Rows from block 3, named by matrix and row number. Rows with one number belong to one channel. Each number is 128 + 32 x the weight over its row's rms, rounded and kept within 0 to 255. All counts start at 0. Numbers have three digits each. After the name is the row's rms in percent of the matrix's.
# convs1: first pointwise conv (model.mid.1.convs.1.weight, 192x192x1x1), inputs 0-63
# convs3: second pointwise conv (model.mid.1.convs.3.weight, 192x192x1x1, transposed), outputs 0-63
convs1.6 134:147123132129091127148176109138151104147093124063187118200072102101153184120154118149133229146113120107122137126131161140045156108121143131113128116141120090173155119123168097135141122166126131
convs3.6 143:122119156113048159148141132151182161125117180121127136130093089129188045137164159093186231070112123105095145156142151138147157163144126080130190121118113123147073120108107111156133135128142151
convs1.7 083:112126107146147181091102169136113120132085129088134124164147148113183152078071130165118152132125071198138113128145170126174125056106148119108175135114158113063151202130110071117134138174130133
convs3.7 079:142083106109150128087143160085093174159117103150133085134110145052194150124120107162111132136058131118133081190116102139080118088098125137092091143093145189133126109159123169106078158107139127
convs1.8 091:126173126118097114089148126144146132102090074116154100105124148118000106118137163142168149126072156136096120106131182164063124099116124118130153123244069159090116051184088137134110149152158137
convs3.8 105:073124141171088086194148090125165085133150129124126173103168124104121141127222140082098151138186143103100122130134175099136128118133126123165111095149075129121149184166127137118085067114133149
convs1.9 127:118110131138195143109158107113117134144127131087141107140168108153227149130116119113099193100123114114136122122135178139166145087120125117080093104092144141158146205141110090140129211176130132
convs3.9 129:162132151133158206141172093110121169071087096127135178107137075167146126139107151127121112118121094163115150171125129085100151075186107075079104127132146176157108136068093182087180113136105158
convs1.10 059:117109112118181162079168084157105112107155128084137159118123118181069096116151132134121183129144060188113134120138133095129153119149124115137164088132114120150125147128126113132119163106105116
convs3.10 046:132097105122144148137119076076104102078132091148141104073098151128164139117101128180117087075061180126111091181111139101117159109147108130101131135103173121106119140138132176149136096122206135
convs1.11 041:122135105146190139078187114113110140113126156101099152136133133183128120145171098168144190136168089180129122114133142082095155124136122115119121121078128121148114205112106111117120156114141130
convs3.11 026:153139089150156131120098154108140135174171115185155120093128149153152194082121154117139142121092167130047110133094126055125183111109118069104093122128146140069110137159141143128106127105122104
convs1.12 057:105118123126158146100168093156118135114145131097122149095129117168084105123152150167126190147170061171121114106106166084132163111154150110145176125132113126171161154119152083118069155129084129
convs3.12 040:131093163076141144136129054065102132101114123151160092100130142114097193132138117168093069093065169120144136149114095115102138095153119103110097164156121151088151114137110115087092085144160173
convs1.13 043:125141121134184157065192126128111131135141157073111166141098119190096096142154112169159210148174069165133137138124154076119165112118123137125121089116102123142146184113108148115132157097124125
convs3.13 028:141048059098122122091062103128119142111135095170127105108192118120184127171105153126099071060118160086119100157142094079114111134113158093076143117096093108094100125121117122130138159105128166
convs1.14 115:121144122149156239024159141133093144111109107070111124121123144154096127122099119151141186111055080179109139119111123090122114145099142120107161101183122121184134136147137157121191129142174125
convs3.14 112:100084135114179154122124098106114169111124132122134128139145101100181113127130099195111101082139124158134118168112152100107166176116116097164083138062184101082141149038067168095136151094122151
convs1.15 092:128137140146179158067177140169115132103124134142086145065171112194068125148125139139115161169151087165107126099121123080130115126127173130183186115119104170150127156123132104121143152145078137
convs3.15 064:125138089139065093141172151135190124126138122168117061148065129139143072122102229146149185127176100189150157100183134183163135120124111130160150071104108127159133151144181169118112133126095124
convs1.16 042:128147129140176147094160112125123136119168153106096161125112136164141101135173102136144207150178071173136112114126147086120160143137120103122134099093127122143147214112102101130068140121118123
convs3.16 020:152104156121072168065144106111146146125117151188132133104181147168135170150145153121105130092135122093153119084111149156130127151165129128104114090111140103185088125132131104081082147136123149
convs1.17 141:118109118137058059109063127120120121116162135143083115128091133095192117123119087138134164121170092173115114114120122102160152088119122125114146129132107148149121077117131175121202204106129122
convs3.17 166:111116081131177183084147101150155147107139142131120150162116112100064146094128154197117144114160176170120156100091099157080115093073155147178137131103182191200076139187113113144104150086083140
convs1.18 146:103125121129151166134127129146113114079118133111118123106127125129128131128107119117096135123118079125118116095130126113110131121117130123156222130158124099189152154123105115123109103132063124
convs3.18 111:140089139114145118105131113089085074175117158126160069134165131113118165126134078108075086073083158109107116118096087084087104064141097115106043110137149125106117125068108135083165095134090144
convs1.19 039:130137118138190145080170116109115130130133158100090165141117138170137122132176105159161197139170081164137128131139152094098151129139120102122121107075124119142137219105109103111105147115145132
convs3.19 018:179116113148102118115133116149123141149135097244110079125138089174139118131133139113123126107220062159147109077088081157147161094107132078129116089182136095086083113118162086141138124142171149
convs1.20 138:134141133146102094065168152110148138120109163157059069141139127133154175156104162164143175126162113102124136123126108112066100054131114125097120118048154112115112133136155121124140222120175126
convs3.20 134:131120128101155129162128128114107134118175086117203153131089162163081124129154171188105135130106080130126183133131104073151135173151046109075069126111109130051118134140137079101116091107095122
convs1.21 036:136108107139151132070178106113117145132108144078086171109109145174106137134168123144167177121150075184134129133165158097096150108129123122114133138137127135152170210115113096117128157145135124
convs3.21 023:141061150181135177145169108193173128144158143134109142135130101183155147124120167106088109115199078184156111062148107164183117171122110106164128124166154130136127110113117111103160098133163103
convs1.22 131:123143132139126063129084107109138122148117117114171092138198104118139140159150184065150180134139063176120108127123148128147136145135122132097126141114138176110162119109138062129085125129178128
convs3.22 152:132193156121205114076153185115126179132080051122145156142151146092165114130150096124121086149091132145140066124127151115106147094170110101148114163129044193112105104020141112136138190137130138
convs1.23 040:123137117146195146092170108113109136124137159105088158150124143170144119138177100153148189135167080176132116130131149084099157130138109108112131097058128126139136221110095108115107140117129135
convs3.23 015:135133088098145091091121119158176098151132091216126113081208157125184101100099130153116131125167109056138176164126085151093123187133145098145190149118065111079103160132098172132144111106151153
convs1.24 100:131103122115108084130161096138106095181121166056150087169157099185161145184022179178120080118122115115118099118116160141167103045094149118080137118089176101165116062137134137110137134086138135
convs3.24 110:097142144120141120152087086145118130130056162124115109132105115106150087119121079085160120149119144162121156143157115184122164100179160096135128185126096105170145118118169135073144091092151147
convs1.25 121:139151137165123121126139176100131127123107156111136044049136138202104106201044079104117078130108122112119131122112146127143077178125119126138127130182160127124129059109105055137141167190106128
convs3.25 127:104149129126101114148167129139145156127092094112120096161135140064132144144101113115105089146123123144119144176109143147086128136127105131158172101113092148160156184178131164139108146187119100
convs1.26 096:122136111114081116079142162138141076108140141160098122190111151069100174128127137116107140142116140085105153123111055126123168099142120124170069125185072233179139102132078132124105096070074134
convs3.26 102:126137100126093040103052116116164083161164137059162085118133167084139158123124089178200099147100124070153118134148084172090151137091190126125108090146174092147157168174153192081093116109162119
convs1.27 046:124134131145121105116115128065120070126170152137110113130093116147114156135121056131114100136116130084143163099147120167142128127098139113119153116147208150113100144142121241127149099125085132
convs3.27 042:145114138152160134090147165140178103132151139089117167112080091160156119169138068141184122086163127080127081136111153105097128181132109177172095135177124104083098098106082095113118107114098089
convs1.28 103:121126114150159108181147129152144094110135148151160067088111119123067109143140134197152140135069131092084120110089120127135138158123084135094106150131114108050139112157106137125128163116072131
convs3.28 093:146102153148188145173156158152161133181160124155071170088091116168105114122130166121098152117154153193105118138123149116156094046093154131137177156167170134124084146104179127121140071136145105
convs1.29 124:101160122127163152176108170118110103131128092101166059094129148146145175067149078118108128146143122180147132120123167126154059141118112123137177154119112063111140113126155130126124169112183136
convs3.29 118:092123065169115149143127105138120144090097093102181086127147104131146106141122046122152099167081212131144150147130169131093112122123140182119110143093065130140126147161147151141098155132134142
convs1.30 069:119144138085135104081165164104151098135125127163142118165079137117037123138117146189095068131101153112140131129103117127154148148109122127173057113116154199158117119117107095111128073140155126
convs3.30 060:167132126094121061145153168116079138120111066078149083091139141092118166131154150112080076148149191145109128136137111184105127103125120111123109093101168087083129079148155110121145080135189166
convs1.31 029:127146119142147134041113152082131097132209153140170114124168139113092106104145133074104084137185106119140121110145132155151158110152138091140159123104220174128090117119135208140139127091141122
convs3.31 020:131173151155167096138091140163140119114131134158196153165175079179129200116093154192168124163161081137118102152159153129119195132109118141164122118102114105081156142087109162129128119155120101
convs1.32 125:131123140122146083117045178126126110097092143185143120145171156095141107013142160148131071129060155108139150131138120119182148130102126134119114124091060088102145113117120083135102079156127136
convs3.32 145:173081162118069061112139087133126206153077096161132077139156174037146092149166101122144068144130083114093130155140141110136161120122087085132155144118136050137121086128146174151075103117187117
convs1.33 123:128148149151088135097135139136108115097187144140100118150118117073179075168109122113117080139062116106125141116124078132228134095151086116180111105111129118111124125146110116139078101157103130
convs3.33 122:107152126107116058151122128135141165064160117173176135079053139146087124117147084134104100076131183130161168116143110134131123139160162112130082125129156135085148132106089139088132108160071157
convs1.34 041:103124114108136080085136140076132080120135129129159128144134163115060135110137134088125090150153109103124142110156109138167083097141124098124141136133165114088081085156098192113137122136150141
convs3.34 036:109105100116151174096194106098129130109126134133127044125175124134094187144095197119064153104129159119098130132103121158142119143130139085131158115099100134130141093134172121117152165147190100
convs1.35 179:142144139126147144102159154108119149104134124162114137128084136124088124111106085138129165137106071127125128122133113138178226093110119127040113115163109101123111194123107152126125095109129131
convs3.35 154:103115149121194142100155145121123080161108175135095108096120120083111151160156036148107134159148103145169122141134116159113069109126161157192130131129102153123155010186144128199081117129110138
convs1.36 057:107152109139125122047130210116143092177147118140110038059167111091007123055180140175114079125129076155073121123143154164137168110132117128135140150160129144069112120169142170121140108145121121
convs3.36 062:160065144065101114131134134132111136136154141110143164136136106151089123117143196118169200098141105208121104121102095085104130130141085106058135144135160152090126127117137090137097127075129139
convs1.37 144:125132139122107140133113083103121126143134131096133114070102128143204155177131131146124163128135128128119113110117144139120014120166127124202139136090143119199141121119120090135147104056146132
convs3.37 139:122153107119096124149089118117157154155116160153156108180116126107196128107125097107165085133112114141156122151129143115100162113105103128052145108109144130113144193101082150084107104127125136
convs1.38 031:128146130144133138035126172079108092123193148146156103124157131111068089121157125079102086125197101096125136095144147143160144098122119088159162104112191177127074101113121201100138129103125097
convs3.38 019:107118087139146183126158135122129129141156157162123078146154146147153156122132129164111152108150100110099148096141101162190107227138133160071136109150192067120111140136149117138139094094090106
convs1.39 095:133139129116123091100082092126135102112096162127142105222152104141110117147168157150116134142113118116114157118152126122133074069101111126145118099174146116121117133164097162140147131145150141
convs3.39 109:115138112126049141134121170125125103144182100079121160173078110163168163082135097135149112135112098068155097137142118147113105190126120179123108086157136158135142140136121027174137155121111114
convs1.40 046:114119145135152110046111144084127132134139118115199117162133129147120102130151166093111096158169110091100143124117125167168110137104109118134131128113242161108124046120146199136154151108157150
convs3.40 037:146119119171140090147162084186110192141163229192145142106105124153127181108121082115104137097167162094109089113141120179172107120148148121119081106157161084141113145110155091128150097158116126
convs1.41 080:134119113123083091120127122126153153141132136134155185185191119151204154145181153111121123127108117158120122130134137125192104045133129128055099110077158152121118080113146051115097078046141135
convs3.41 079:092138149111098127089070119119120174170127165144118092191160143108148110106169110141108133103140138173141096173157135156159158127137142114091169138083134094160120118151146134110152059140156082
convs1.42 144:118135126128160133192120139125125134137149131143129255086145127115149087124071076175126141144172146170129123116121140101074140115120112117130132127083119161111112107139136117126153121200111125
convs3.42 189:103040131132171119117135114126139103126156184102148223135134092093081153097088079124088114076087136111120180148082123119108150098131127132152095087146141087077147106134205168165119190125103114
convs1.43 065:149130137153104131114125125091103084145058149115148102058178109076080096151185165166145153144134194057140109129140060126151102117125125144100123134139068142086119097164149152132143085180089141
convs3.43 070:150158132147099151160183159160124108123167142188148207134151101215105141131112142077180139151157055105130090106122188092154130167149112174115161150122117172144109119105149073158156129102107126
convs1.44 132:104143127104187187136141107130116147129097105086153103152099145122151146172137168135091177129187181144126143122126159150066142206164119129182125098160114078100115098098131099125139099206128116
convs3.44 110:141144124131142167132120131134125171119134120070174170136132136142107108126161116149174165165046100118116133102180135129156139124164148167024070147135134112086132060112103203152067123151115096
convs1.45 084:133118125101061056163099107142101127163104122109150141173119124167091196176070119115137137114120133076126154124149150160186080084096156111086181105165159093110110094156104160144129079109155134
convs3.45 102:107147155085131144115103137127119137109087105131132099149129125116119093115140153112140128125127146199156148133139130115139157101141140109135165183091083108191146121144137123098148089129199123
convs1.46 042:144125127131085108095132116074103039140146118140123106127120137143087121094147083140127077135103110060125165119146107167149123103084124107166160129189150144105096149131139192133146096084096126
convs3.46 037:116087134134104134112150184134162084141174183111108157154120070172165148181111100135182164121171123101162112104139171106093122176116113145142074093142158130040132129100128093128149127100086126
convs1.47 096:152169133148180204103142151105120124076091136106130129064105164146113072172057129224143149149141106129116111117123116162190101062128106133077084102077122167184157104124123131137078132070124142
convs3.47 099:162103134135170122109156166159125131201191142165123133119171121175136120140103156174095162152149055174082093087088121091112135099138137113096168137178108148126095128071155102094129171141150110
convs1.48 047:119128118134102081100101132059170084145189217227143049140125123013095123100081147138127091137072081120147146149132106093150116140138140121126134131158087106088145162118115177124157129099152138
convs3.48 026:149134075135096128136211116113129102128192076159113118117140155179113120133090225143165092124159080142143119130128136138117110134166088186134143112157088124083097127140089129143125157135092114
convs1.49 095:127121123146128115129124141000182161101168021156119092183147000074145096160134126125166112147112115142147095107123116100164095118104142129117146161121109094116107128128142136125142119117174130
convs3.49 067:131147154136118113130065112137155126132068112121139100098136111149173124146172054129098147108145120132113132140137111145144116161055160102121123125177118099144170161144155136095168138140170110
convs1.50 135:134131125137191190147161138102130096112138183079112061104084120237115121136170176098137120131198083083132132127118117113194113201123130114184096126116100097113092153108120093123071172130151130
convs3.50 151:127155124106140101100136144106140123167133158054192077167150114069124148117159100156177111126099117151109116120139123166138146101149149098094143141069141159126132091135159206150115244138157112
convs1.51 097:123135148152138132076161131102111100137139181133141081177112109064142136157148114059155098137169065125116136136126157135165113108123158121050101140102117129124151163105132176116156107082153124
convs3.51 102:063143120108085071145093116121114115091117046088146060115115190055141066179161164087119167141159136135139159152147149122160169152103146113112121094127131113161156158166079093136129112111139139
convs1.150 073:128128139135172116132080150158145108145081104118195077067163123124014162152148141151094153142115112145129159137109109122132179151116127116165128144178097197083109158136095187123059100130126137
convs3.150 066:109151092113115172160131106120119152130161088161125144182141101179130145105125052130146131105139148131126033170102153091173177116115108143095096117110181090088103138115122124095114133140173108